config.yaml
encoder_arch: "resnext"
train_examples: 101725
cutout: 0.4
tokenizer: "word"
encoder_norm: "batchnorm"
encoder_stem: "single"
decoder_width: 192
decoder_activation: "gelu"
decoder_mlp_ratio: 3
decoder_bias: "all"
decoder_inner_norm: false
max_grad_norm: 5.0
max_steps: 9900
lr_schedule: "wsd"
decay_fraction: 0.3
Rows from block 9 of the image encoder of a small image captioner, named by matrix and row number. Rows with one number belong to one channel. Each number is 128 + 24 x the weight over its row's rms, rounded and kept within 0 to 255. All counts start at 0.
Before each channel's rows are labels from the 100 images, of 14848, where the channel reaches its highest value: "top examples" is what is common among them. Only what is clearly more common there than usual is listed. The data: single toy objects rendered from many sides on busy backdrops. In brackets: how many of the 100.
# convs1: grouped (8 groups) 3x3 conv (encoder.blocks.9.convs.1.weight, 192x24x3x3, each kernel summed), inputs within the group 0-23
# convs2: expand pointwise conv (encoder.blocks.9.convs.2.weight, 384x192x1x1, transposed), outputs 0-95

top examples: from above (61); airplane (29)
convs1.64 [124 136 108 140 122 114  75 109 138 181 185 145 145 145 138 134 149  99 100 133 127 125 111 113]
convs2.64 [161 102 110  82 113 105  99 113 151 121 147 181 130 177 143 114  92 157 114 137 143 111 122 117 126 116  94 138 122 117 132 140 106 123 127 126 139 130 127 122 119 102  96 102  85 173 116 117 145 135 118 116 105  89 119 100 148  96 137 149 150 122 148 163 105 140 106 112 173 130 147 160 128 121 126 111 143  91 129 132 106 103 123  97 136 142 117  96 100 118 122 100 127 123 123  87]

top examples: from above (61); candle (30); dumbbell (27)
convs1.129 [118 131  93 114 104 129 102 121 114  93 119 169 146 169  95  71 117 156 119 123 107 135 125 124]
convs2.129 [135 159 163 175 137 181 128 151 143  78 168 126 111 118 141  94  73 130 121 121 100 126 138 136 134 122 131  74  85 109 131 159 141 129 133 137 144 104  92 108 111 127 118  97 153 148 112 132 105 129 149 143 122 111 131  91 197 177 162 106 166 107 130 111 158 157 133  94 145 146 136 101 146  94 133 107 117 152 134 145 117 145 170 118 171 119 218 137 156 123 117 150 154 112 125 133]

top examples: striped (87)
convs1.57 [138  88  91 154 123 163 130 144 140 112 136 140 132 129 143 101 130 127 120 141  76 120 176 168]
convs2.57 [110 126 135  63 122 106 123 101 137 146 133 123 124 117  97 115 116  91 115 117  86 106 214 182 136 136 135 158 187 144 114 106 117 134 181 137 109 107 171 146 118  85 133 136 125 147 106 147 137  97  91 153 140 120 129  94 135  87 126 153 132  96 155 185 146 139  66 166  73 139 147 119 130 135 116 105 110 108 140 128 118 142 155 110 134 111 127 148 175 152  83 142 144 112 145 122]

top examples: from above (71)
convs1.29 [113 157 164 124 127  99 110 125  92  88 109  88  87 100 118 106 126 144 168 107 123 126 131 140]
convs2.29 [110 184  99 165 106  77 112 108 134 154 135 111 136 146  97 119 158 130 139 179 120 118  96 133 124 119 120 136 103 153 116 106 137 109 118 146 144 124 114 127 127 135 132 101 142 112 131 138 112 158 156 155 135 167 172 160 121 155 157 151 122 122 149 145 144 127 150 125 130 116 118 197 143  90 112 133 134 169 128 124 119 121 132 122 126 161 153 147 125 139 148 111 158  79 129 119]

top examples: bottle (42)
convs1.148 [121 148 121 108 113 137 159 137 162 121 123 141 130 166  82 139 152 161 140 181 122 138 109  91]
convs2.148 [117  89 154 122 119 123 184 131 142 126  91 170 125 160 145 174 131 120 153 137 157 155 133 115 133 104 108 143  85  98 138 131 140 106 154  81 124  82  76 106  88 112 114 186 108 167 178 115 137 130 148 161 132 116  94 143 102 131 131 111 132 153 139 123 114 134 168 149 173 112 129 112 113 152  99 143 140 104 132 148 135 103 136 147  97 105 127 125 120 155 123 138 117 161 132 126]

top examples: from below (72)
convs1.11 [116 161 129 125  80 137 119  95 154 119 118 140 146  99  87  88 122 128 148 141 102  85 137 110]
convs2.11 [ 93 158 108 112 124 122 113 158  94 151 137 152 138 146 128 148 151 106 138  92 136 113 121 132  66 142  72 143 122 166 139 134 127 127  99 118 161 110  98 128 132 111 156 117 126 149 123  81 136 167 135  96 108 147  87 198  96 131 164 121 105 128 120  94 153 114 130 102 118 162 129 147 124 162  99 108 144 129 155 121 153 120  89 151 131 123 106 122 129 135 131 118 162 136 139 110]

top examples: boat (34)
convs1.45 [119 132 154 154  75 100 116 131 107  88  93  99 126 123 165 115 159 150 136 109 141 110 122 152]
convs2.45 [127 131 138 138 106  77 146 105 123 190 106 144 166 129 171 135 143 145 135 153 134 111 177 120 122 125  92 121 134 109  96 139  86 102 130  97 136 107 166 140  79 114 116 112 132 144  97 135 124 122 115 158 142 139 110 114 130 119 129 125  81 145 109 150  83  90 154 100 113 129 103 128 135 129 130 146  89 165 118 137 139 131  89 140 139 179 138  99 101  99  77 159 146 112  85 143]

top examples: orange (32)
convs1.111 [128 115  88 132 127 101 130  80 126 147 155 133 104 126 125  99 101 116 129 118  89  76  94 117]
convs2.111 [118 134  99 121 163 137 123 163 101 154 122 146 172 112 135 101 132 129 117 147 100 137 144 107 113 107 126 152 163 179 123 117 144 173 168 115 145 137 139 122 118 110 155 120 152 146 151 121 113 104  99 121 134 129 142  91 107 161 104 113 130 103 159  99 120 101 156 129 126 128 152 149 157  96 104 144 146 136 140 126 115 141 159 138 150 140 153 149 191 136 142 133  96 106 164 135]

top examples: from above (90); ice cream (40)
convs1.76 [161 116 106  87  90 139 122 140  94 112 103 162 114 111 107 150 129 128 148 124 152 139 168  93]
convs2.76 [163 145 136  96 152 143 160 144 134 137 134 120 142 170  99 126  80 113 138 119 144 117 125 103 149 127 138 108  91 136 130 171 116 140 143 142 113 103 125 123 121  94 136 154 149 119  90 129 117 159 142 118 122 201 106 154 141 135 165 128  78 123 111 145 171  40 154 159 129 133  80  77 138  87  92 129 110 122 131 125 101 124  98 166 124 128 143 100 138 118 113 128 155 121 132 148]

top examples: from below (90); mushroom (33); checkered (25)
convs1.9 [134 124  92 116 104 136 119 152  98 141 166 115 108 185 125  95 146 126 127 170 107  97 127 112]
convs2.9 [110 158 162 114 141 112 132 112 143 141 124 143 106 132 116 133 162 152 120 113 142 122 178 101 158 101 151 129 119 137 105  83  79 130 126 109 106 101 148 112  90  83 176 100 122 173 143 174 158 119 144 114 168 103 103 116 172 112 113 113 119 125 120 127  95 206 150 160 173 104 114 142 153 148 102 150 176 160  79  97 113 128 115 197 133 130  90 157 171 123 106 128  86  91  91 140]

top examples: striped (42)
convs1.69 [118 145 135 108 130 138 145 144 125 132 191 157 142 163 153 156 124 145 133 161 171 114 127 163]
convs2.69 [ 91 138 106  87 121 113  99  87 115 123  91  78 109 185 119 127 148  99 106 127  90 106 107 112 135  65 154  89 118 130  87 132 129 145 131 105 150 129  89 126 125 106 123 125 134 109 127 116 134  84 127  97 134 100  96 113 113 121 157 121 160 110 125 106 107 149 127 112 143 136 105  98  73 148 129 132 117  83 111 125 126 149 110 113 126 119 128 111 134  99 118 131 111  91 116 109]

top examples: from below (83)
convs1.149 [133 131 138 114 135 101 151  90 123 126  91 141 114 100 110 129 152 111 103  76 116  87 128  84]
convs2.149 [113 101 113 115 135 111 108 136 122 108 163 141 141  60 141 176 111 102 149 110 126 113 112 134 100 105 148 136 117 101 113 109 137 113 178 153 162 175 152 149 128 131 112 117 138 137  98 126 114 103 135 157 131 143 124 155 117  85 169 156 153 112 112  96 137  98 111 136 152 109 149 105 122 147 144 131  72 117 136 105 103 117 120  84 140 114 110 109 132 115 120 175 125 138 110 147]

top examples: from above (92); rocket (25)
convs1.72 [125 116 135 150  81 122 132  83 136  78 122 151 113  92  88 116 139 113 113 103 140 139 145 102]
convs2.72 [108 132 144 147 127 115 125 133 123 110 130 142 133 133 101 144 140 146 169 124 183 117 156 133 121 136 102 153  98 144 170 142 142 130 167 130 114 169 130 127 126  82 131 132 120 125 110 202 135 137 112 110 128 144 140 203 151 136 209 113 156 131 120 130 155 115 117 187 169 139 125 143 155 140 127 171 180  89 158 116 126 101 123 169 128  99 128 113 121 121 139 137 102 116 147 126]

top examples: bottle (40); car (26)
convs1.12 [ 92 114  72 135 106 136 126 128 144 117 145 112  96 143 103  83 106 130  80 137 127 108 130 104]
convs2.12 [137 111 108 145 140 114 112 187 101 120 121 122 191 158 107 164  96 169  88 119 120 182 141 103  90 139 162 159 164 129 141 141  70 128 108 100 145 123 103 150 143 122 121 104 125  96 126 124 118 170  93  95 135 159 158 140 109 158 163 173 120 172 127 122 191 124  99 128 146 109 133 135  89 119 102  92 109 129 142 124 117 116 141 110 160 149 136 147 108 179 120 116 116 116  84  96]

top examples: from below (61); striped (52); barrel (30)
convs1.67 [136 140 105 128 174 116 122 119  92 128 121 152 129  94 129 141  88 130  65 141 122  94 149 123]
convs2.67 [128  88 128 102 152 144 147 165 104 133 120 153 130 154  98 134 119 142 104 132  93 135 113  97 127 153 148 106 130 107  70 132 118 120 105 147 125 146 108  96 123 147 146 125 106 137 126 105 126 144  92 124 145  77 113  95 204 140  72 147 128 132 124 142 114  95 132  93 103 119 167  96  87 166 155 127 111 132 123 135 110  95 144 124  99 128 115 121 153 126 136 126  89 183 124 145]

top examples: bottle (41)
convs1.21 [102 137 139 126 100 157 110 116 101 154 135 137 162 161 136  70 111 118 123 133  80 118 113 103]
convs2.21 [134 156 181 113 157 109 107 121 121 141 152 131 103 132  92 148 136 179 144 123 143 149 148 123 119 165  99 119 110 159 115 148 135 124 115 121 123 159 104 122 120 114 132 143 121 110 123  97 121 164 112 161 124 116 149 107 125 164 153 128  23 139 140 128 152 117 162 158 159 130 146 106 137 147  94 133 142 135 141 152 179 129 102 104 146 133 139 157 153 147 105 119 120 117 129 108]

top examples: from below (72); car (54)
convs1.14 [118 140 123 103 117 135 102 111 142 166  62 110 136 136 140 134 138 136 151 120  63 127 142 116]
convs2.14 [121 108 134 160 104 135 170 134 162 105 142 120 160 120 146 132 126 129 142 112  92 150 136 108 121  99 118 124 157 151 101 140 156 118 142 139 131 125 130 147 125  83 119 125 143 144 117 157 111 108 101 127  96 128 118 118 108 146 109 155 112 130 123 123 131  88 148 117 142 172 153 110 128 155 169 152 114 120 138  94 118 130 112 129 134 131  91 156 149 122 173 125 156 156 143  92]

top examples: striped (52); arch (25)
convs1.130 [ 87 157 115  91 104 135 128 121 137 104 112 142 147 106  61 139 114 116  88 127 143 121 143 124]
convs2.130 [130  97 163 171 114 148 164 107 145 134 140 124 107 133 144 154 140 159 141 105 111 127 133 136 138 141 127 111 180 138 168 138 105 161  97 134 135 111 146 124 125 103 125 146  88  73  90 160 113 161 131 102 129 130 124  87 172 134 128 128 140 133 116 143 159 176 140 119 146 103 104  75 148 129 110 129 111 133 115 132 110 156 116 181 139 133  96 141 124 113 153 121 117 142 149 146]

top examples: from above (70); teapot (28)
convs1.83 [142 143 120  89 113 102 160 109 155 112 172  88 141 156 144 124 124  96  89 135 158 121 114 128]
convs2.83 [107 139 154 155 103 145  80 157 119 153 181 146 139 121 134 145 114 116  87 110 108 114 139 139 102 101  89 134 120  79 169 115 135 101 118 117 128 147  96 145 142 105 124 112 192 125 125 134 102 101 192 114  96 148 164 138 154  93 117 135 166  92 143 133  98 110 151 158 141 112 119 107 110 121 174  79 175 163 100 158 150 149 115 156 109 114 123  70 132 131 113 146  98 140 143  84]

top examples: from above (77); barrel (27); teapot (25)
convs1.137 [142 134 139 144  95 134 102 112 149 156 133  86 139 134  98 191 101 120 105 158 155 130 143 124]
convs2.137 [127 110  99  89 154 143 108 135 105 122 108 138 150 166  79 140 116 159 123 166 141 124 152 134 145 151 154 133 151 102 175 117 131 155 187 135  95 110 121 125 110 116 146 166 133 111  79  84 128 100 160 140 155 124 100 139 107  73 158 135 194 117 127 134 128 177 109 131 141 118 133 119 129  97 135 139 137 154 117 127 138 121 147  98 141 173 131 127 115 189 129 114 137 114 194 155]

top examples: from below (63); lamp (44); trophy (28)
convs1.178 [132  93 103 108 124  86 132 174 117 131 133 110 125 169 160 154 138 128 164 142 104 104 100 111]
convs2.178 [161 151 139 108 136 164 147 136 108  73 118 125 139  92 164  72 136 110 115 153  97 103 133 127 112 147  83 156 145 107 136 126  93 145 113 110 102 140 112 157 122 129 154  86 140  84 138  56 102 112 137 140 115 122  91  87 139 112 139 111 168 105 126 112  97 117 139 131 112 134 138 129 126 135 147 131 182 142 119 116 137  75 152 145 135 131 142 129  90 135  84 166 130  89 122 130]

top examples: bottle (53)
convs1.7 [ 80 110  99 143 167 148 152 132 116 136  84 138 128 121 116  95 167 125 102 128 128 116 133  87]
convs2.7 [ 88 119 129 116 107 157 104 130 137 113  99 105  91 113 167 132 113 136 100 121 120  88 150  86 133 120 126 141 107 139 119 154 146 113 215 132 122 147 108 126 116 132 119 140 148 132 154 108 150 128 117 151  71 137 153 107 152 163 179 118 154 121  98 112  90 141 134 101 164  92  88 123 166 133 120  85 128 140 127 105 133 114  92 120 141 159 151 146 107 109 120 144 105 127 135 108]

top examples: bottle (56)
convs1.150 [135 130 101 136 152  98 125 111 106 147  98 140  71 108 148 115 105 119 169 114 120 139  92  95]
convs2.150 [111 140 110 168 123  86 148 170 150 105 154 164 143 138 138  91 137 172 129 144 130 157 103 153 150  75 118 170 125 116 112 131 106 101 100 170 118 111 103 114 116 121 113 113 136 125 136 127 159 164 111 104 115 152 106 139 157 167 145 141 113 111 115 123 165 118 108 154 119 166 144 117 123 161 115 146 169 175 109 122 105  91 100 182 116  98 116  97  97 177  90 134  92  80 169 111]